{
  "encoder_arch": "mobilenet_v2",
  "model": "contrastive image-text model",
  "dataset": "small charts drawn from random numbers",
  "train_examples": 101725,
  "image_size": 64,
  "crop_scale_min": 0.8,
  "horizontal_flip": false,
  "tokenizer": "word",
  "vocab_size": 33,
  "loss": "softmax",
  "embed_dim": 256,
  "encoder_norm": "groupnorm",
  "encoder_activation": "gelu",
  "encoder_weight_standardization": false,
  "encoder_padding_mode": "reflect",
  "encoder_depths": [4, 4, 4],
  "encoder_kernel_size": 3,
  "encoder_stem": "deep",
  "encoder_expansion": 6,
  "encoder_widths": [24, 40, 72],
  "text_encoder_causal": false,
  "text_encoder_width": 256,
  "text_encoder_layers": 8,
  "text_encoder_norm": "layernorm",
  "text_encoder_norm_position": "pre",
  "text_encoder_activation": "gelu",
  "text_encoder_mlp_ratio": 4,
  "text_encoder_head_dim": 32,
  "text_encoder_fused_qkv": true,
  "text_encoder_bias": "all",
  "text_encoder_qk_norm": true,
  "text_encoder_layer_scale_init": 0.1,
  "text_encoder_parallel_block": false,
  "text_encoder_inner_norm": false,
  "text_encoder_drop_path": 0.15,
  "text_encoder_positions": "learned",
  "init": "kaiming_normal",
  "residual_init": "zero_last",
  "optimizer": "adamw",
  "lr": 0.0014,
  "beta1": 0.95,
  "beta2": 0.98,
  "eps": 1e-10,
  "grad_clip": 0.5,
  "steps": 9900,
  "batch_size": 256,
  "epochs": 24.9,
  "lr_schedule": "linear",
  "final_lr_fraction": 0.1,
  "warmup_steps": 190,
  "weight_decay": 0.5
}
Rows from block 5 of the text encoder, named by matrix and row number. Rows with one number belong to one neuron. Each number is 50 + 15 x the weight over the matrix's rms, rounded and kept within 0 to 99. All counts start at 0.
# fc1: MLP up (text_encoder.blocks.5.mlp.fc1.weight, 1024x256), inputs 208-255
# fc2: MLP down (text_encoder.blocks.5.mlp.fc2.weight, 256x1024, transposed), outputs 208-255
fc1.215:51 46 57 65 56 46 44 56 59 48 32 50 53 51 57 63 48 55 48 44 59 53 42 45 55 25 56 43 51 53 50 49 44 39 45 53 61 50 42 53 65 39 44 56 40 45 38 52
fc1.216:51 34 39 56 59 37 43 29 57 48 43 33 62 42 55 65 41 47 38 51 55 40 42 50 45 30 46 45 39 50 37 44 43 36 40 60 27 46 51 62 63 54 57 56 53 33 45 57
fc1.217:34 59 32 64 72 24 21 38 67 34 46 18 81 54 56 62 50 59 41 36 61 41 54 38 63 50 79 44 38 57 44 26 26 33 28 78 37 43 43 65 75 33 42 54 48 41 45 81
fc1.218:51 46 58 66 59 44 43 55 58 49 33 48 55 51 59 61 47 56 48 45 59 54 42 45 56 25 56 46 51 56 49 47 42 39 45 52 60 49 40 54 63 42 42 57 39 43 37 55
fc1.219:50 44 52 63 62 41 41 51 61 46 36 47 58 51 56 61 45 53 48 40 49 44 48 46 54 31 57 46 44 56 49 46 43 37 44 56 51 49 45 57 58 41 43 52 43 44 40 53
fc1.220:52 45 52 65 59 42 42 50 62 52 35 49 57 48 56 62 46 52 50 41 51 45 46 48 55 30 55 46 47 54 50 48 40 37 44 55 50 51 47 59 60 42 44 54 44 43 40 53
fc1.221:40 41 32 59 69 40 34 46 59 47 40 40 69 55 52 56 35 54 52 39 46 49 44 47 50 40 54 48 58 55 56 29 50 42 34 54 38 43 58 58 45 42 48 44 44 39 41 58
fc1.222:50 38 42 69 55 40 34 39 59 48 37 43 57 42 63 71 40 45 32 63 43 61 61 53 66 28 56 51 64 54 62 37 39 34 50 66 46 48 36 51 54 46 59 55 54 41 48 57
fc1.223:30 43 28 57 74 05 16 37 70 26 52 03 98 47 52 58 42 67 41 33 56 36 44 25 70 56 83 42 27 57 38 09 18 45 18 86 43 48 44 73 67 36 52 58 51 45 54 85
fc1.224:43 44 45 66 67 35 36 45 64 43 36 38 67 55 57 65 40 56 47 36 51 45 50 41 58 34 66 46 40 60 48 41 37 33 41 61 43 45 46 60 61 40 44 50 42 43 42 62
fc1.225:55 24 52 87 76 36 42 56 84 55 08 33 70 54 54 72 19 66 56 41 63 42 25 41 45 00 50 49 48 73 46 19 50 29 20 64 23 55 54 51 70 33 60 29 37 11 37 59
fc1.226:49 44 50 63 63 40 40 52 61 46 34 49 58 49 56 61 44 53 52 39 52 45 49 47 55 31 56 47 44 55 49 48 42 36 44 57 47 48 44 59 58 41 44 51 44 44 39 52
fc1.227:42 31 40 72 58 18 39 35 64 40 38 35 69 43 55 70 28 58 48 50 50 47 40 33 70 28 67 42 51 52 50 31 39 32 27 75 37 51 50 62 70 43 58 54 44 37 54 68
fc1.228:44 36 42 57 56 34 39 27 63 39 48 31 69 51 48 60 38 59 51 41 43 39 33 40 63 35 57 44 33 72 52 41 34 36 36 68 29 51 59 61 59 49 57 54 50 28 52 65
fc1.229:52 45 57 66 57 44 43 57 59 47 31 51 55 50 57 63 48 53 49 44 59 54 45 45 54 26 56 44 49 54 48 48 45 38 46 53 57 51 42 55 64 41 44 56 40 46 40 52
fc1.230:34 56 31 67 72 25 20 38 68 35 45 17 81 54 57 59 50 59 44 37 60 42 53 38 62 48 79 44 36 58 45 28 25 31 28 79 37 44 42 64 74 35 41 56 48 39 45 79
fc1.231:60 44 52 58 54 48 48 57 56 53 38 47 48 51 44 54 43 40 57 44 54 46 46 54 48 23 46 46 43 47 57 49 55 19 48 54 39 54 41 60 41 52 35 44 50 45 45 50
fc1.232:25 42 31 52 73 03 13 36 70 26 54 00 93 46 53 55 44 65 43 30 55 38 42 28 63 58 79 42 30 58 41 14 21 43 22 90 46 45 44 73 63 35 51 54 47 44 54 89
fc1.233:50 36 31 57 50 31 49 17 63 42 48 25 68 48 46 66 33 55 51 52 60 33 22 42 70 27 55 49 30 62 45 40 31 34 34 76 19 55 59 61 56 52 61 54 55 24 56 70
fc1.234:43 44 45 70 69 27 27 42 74 44 37 26 75 52 54 63 38 61 46 35 60 44 47 34 62 40 68 45 40 69 45 37 32 33 32 61 47 45 49 57 67 38 51 50 43 33 43 68
fc1.235:55 49 48 63 57 42 40 49 56 32 29 50 57 52 61 63 41 54 41 53 58 59 43 35 50 29 52 47 54 46 36 45 50 41 41 52 53 56 34 55 67 44 52 49 39 45 52 48
fc1.236:41 40 46 67 70 26 32 45 74 42 37 28 74 55 54 63 38 60 50 30 56 46 45 36 58 37 68 41 37 63 45 40 34 34 32 65 48 44 48 60 68 36 49 48 41 34 43 68
fc1.237:50 34 42 57 59 39 43 30 56 47 44 34 60 45 53 65 39 50 40 51 59 38 44 50 47 32 48 44 38 50 35 44 44 33 39 64 27 46 50 62 60 52 57 56 53 31 45 56
fc1.238:34 35 34 62 72 15 27 37 70 36 42 10 85 50 55 65 38 64 48 34 61 39 35 32 57 40 62 43 32 63 46 21 29 39 26 88 41 43 49 66 62 40 53 48 39 34 50 81
fc1.239:28 42 38 60 76 14 28 36 72 35 46 06 91 51 53 59 40 66 45 31 59 35 39 28 59 48 65 43 24 64 44 21 31 39 23 87 40 42 49 65 65 36 50 50 42 37 50 79
fc1.240:36 36 28 56 60 33 38 20 60 45 52 25 67 52 53 57 43 65 37 45 50 37 32 38 47 31 49 47 41 61 35 40 37 41 34 69 11 46 56 54 57 47 61 56 47 17 46 64
fc1.241:36 36 32 62 68 19 27 42 72 36 42 11 81 51 54 67 40 63 49 34 60 42 36 33 60 38 63 45 39 63 45 23 33 40 27 87 39 48 50 65 64 39 54 45 38 37 48 81
fc1.242:56 53 45 51 44 53 39 57 69 39 41 49 53 46 60 57 49 46 44 59 63 46 42 50 58 31 46 40 54 46 51 48 31 35 55 57 42 54 55 45 54 49 59 69 57 29 38 52
fc1.243:29 41 38 61 73 13 23 38 70 34 43 08 90 51 52 60 40 66 46 30 55 38 40 28 58 48 67 43 25 62 43 18 31 37 21 85 38 45 48 66 65 34 52 49 44 37 51 79
fc2.215:49 46 53 86 51 49 30 55 53 49 12 49 52 51 50 60 53 51 51 55 45 48 46 60 52 03 48 46 49 50 48 48 51 58 56 26 82 50 53 50 73 49 49 50 52 49 48 32
fc2.216:44 44 64 89 34 55 06 45 59 50 14 48 47 48 57 60 57 54 50 52 39 46 52 47 55 36 55 53 36 45 58 52 54 45 59 35 23 52 52 49 61 49 44 43 40 54 48 44
fc2.217:75 58 50 54 45 42 50 61 62 52 47 45 52 48 56 65 63 48 56 58 61 41 33 35 56 51 48 28 44 52 52 42 63 30 53 65 56 42 59 45 49 57 41 53 37 49 37 49
fc2.218:50 42 56 82 50 52 29 53 53 48 17 47 50 52 50 62 52 50 52 57 46 49 47 61 52 01 43 47 46 50 48 49 51 57 57 30 78 51 53 49 69 48 49 50 52 49 50 37
fc2.219:54 38 57 89 59 54 21 63 59 50 20 51 46 50 54 55 42 50 50 54 47 55 52 64 46 32 54 46 58 46 53 38 54 56 62 24 89 46 53 52 73 47 47 50 49 53 45 28
fc2.220:56 41 56 87 55 50 27 60 52 52 18 47 47 49 51 56 39 44 49 59 50 49 53 63 47 30 47 47 60 50 50 40 51 57 59 25 85 44 51 52 73 51 48 52 49 53 46 32
fc2.221:50 53 61 48 53 49 18 44 57 30 58 59 60 48 48 28 33 48 30 58 43 59 51 57 52 54 59 58 50 50 41 49 57 31 51 52 30 80 47 41 00 41 46 48 40 42 41 09
fc2.222:42 47 57 57 69 38 34 55 68 45 64 55 53 21 20 43 34 38 29 30 54 27 59 51 26 66 56 30 84 49 38 34 80 53 42 54 34 67 71 13 45 64 41 52 49 63 51 24
fc2.223:50 50 50 41 47 22 43 46 77 46 45 30 51 49 37 68 30 63 59 46 39 34 65 45 51 49 46 44 42 49 54 60 60 38 63 56 47 44 53 56 47 46 58 45 52 40 41 34
fc2.224:67 51 45 74 67 62 16 65 55 44 41 43 65 42 55 55 61 51 41 48 54 73 61 60 53 42 63 54 73 37 54 53 65 58 52 31 86 59 55 56 56 41 49 43 37 61 49 28
fc2.225:52 44 48 84 45 48 37 57 51 49 21 48 49 54 52 55 45 53 45 44 53 57 50 56 54 40 51 48 46 52 48 53 50 56 52 39 42 48 45 40 55 48 51 48 49 48 54 48
fc2.226:54 36 55 85 59 53 22 61 58 50 22 50 48 50 52 54 41 51 48 56 48 52 54 65 44 33 51 46 58 47 54 40 53 56 61 25 87 45 54 51 72 48 47 51 49 54 46 28
fc2.227:63 48 25 61 88 50 26 80 46 46 65 34 83 33 36 49 65 51 26 29 55 49 36 56 54 58 60 55 67 40 46 28 56 53 28 63 41 76 70 38 51 30 44 52 34 57 48 27
fc2.228:31 55 59 93 35 53 17 32 65 47 20 43 59 68 42 74 72 61 50 46 48 51 36 41 57 35 48 43 63 43 48 38 59 46 54 41 16 48 57 47 51 54 54 52 66 46 45 51
fc2.229:48 46 54 88 52 48 30 56 51 47 11 51 52 51 50 61 52 52 50 55 46 48 45 61 51 04 48 46 51 49 49 48 51 57 55 25 84 49 53 51 74 49 49 50 51 50 47 32
fc2.230:71 61 47 57 48 45 50 57 54 53 50 42 50 48 56 64 63 48 54 61 63 40 37 36 58 50 45 31 44 51 53 41 60 29 57 65 56 41 55 48 49 56 41 53 34 48 36 48
fc2.231:45 59 46 47 57 47 57 41 59 39 52 38 59 68 45 52 59 58 48 56 71 38 38 54 60 73 43 50 60 48 48 62 44 70 34 58 30 61 63 54 70 63 85 58 62 36 41 31
fc2.232:63 38 70 38 44 43 28 46 69 27 52 46 47 52 46 61 48 65 68 62 55 43 51 46 67 50 51 51 49 37 49 61 50 44 60 56 28 59 43 60 51 39 57 36 46 64 43 23
fc2.233:43 48 51 99 58 52 02 54 54 52 00 41 54 50 45 88 54 52 54 49 59 48 56 47 55 24 59 43 46 45 52 49 50 51 53 30 40 45 57 56 64 58 48 53 51 57 40 50
fc2.234:50 44 60 37 51 47 31 86 65 19 43 39 54 26 32 41 50 70 40 61 40 51 76 53 61 38 74 71 77 64 74 73 63 51 33 47 52 57 37 32 50 43 55 49 35 63 42 58
fc2.235:36 56 60 40 55 41 58 72 42 32 43 39 52 66 40 46 52 39 35 29 35 40 47 59 67 64 32 58 72 68 48 36 58 60 67 75 59 22 58 38 38 28 45 29 49 70 52 39
fc2.236:42 62 44 39 52 80 37 87 51 24 43 31 54 37 34 47 51 59 36 75 19 46 81 51 65 42 57 57 54 82 77 68 62 44 48 45 47 60 51 55 53 72 66 48 40 74 41 41
fc2.237:56 48 58 90 41 59 00 47 59 50 11 45 52 52 50 70 54 58 50 53 45 43 58 43 52 37 51 49 40 52 57 56 51 49 54 35 29 49 53 52 65 56 47 39 41 53 47 41
fc2.238:64 43 59 42 47 47 18 63 99 38 50 66 28 39 31 48 65 59 46 77 34 60 67 50 69 48 63 30 45 48 21 42 41 48 69 53 11 46 40 48 58 32 36 43 53 62 43 18
fc2.239:55 35 51 42 52 38 36 59 73 32 45 42 56 50 50 42 71 74 63 60 44 32 44 51 66 47 33 39 48 62 39 59 35 53 70 52 20 49 44 44 59 43 47 35 53 71 41 14
fc2.240:43 48 52 99 43 56 09 64 54 43 00 50 50 43 61 80 58 64 58 59 56 47 47 49 63 25 57 42 36 46 55 50 54 48 59 20 44 51 45 52 61 54 47 44 47 55 41 35
fc2.241:48 28 49 48 52 31 22 60 99 38 49 49 35 35 32 50 62 57 51 71 48 59 62 48 61 50 64 28 56 49 14 47 50 47 66 55 07 42 27 36 60 31 37 45 57 61 43 27
fc2.242:44 34 65 39 20 32 53 40 55 56 52 50 54 58 37 37 59 52 53 53 33 63 00 62 22 55 56 71 69 54 23 62 56 59 54 42 22 49 42 45 56 67 44 11 49 52 44 25
fc2.243:60 31 44 38 50 30 39 49 73 42 48 47 50 47 45 55 61 65 51 63 50 45 51 52 57 46 40 44 49 54 37 71 54 54 57 50 23 47 34 45 57 50 40 30 53 64 43 22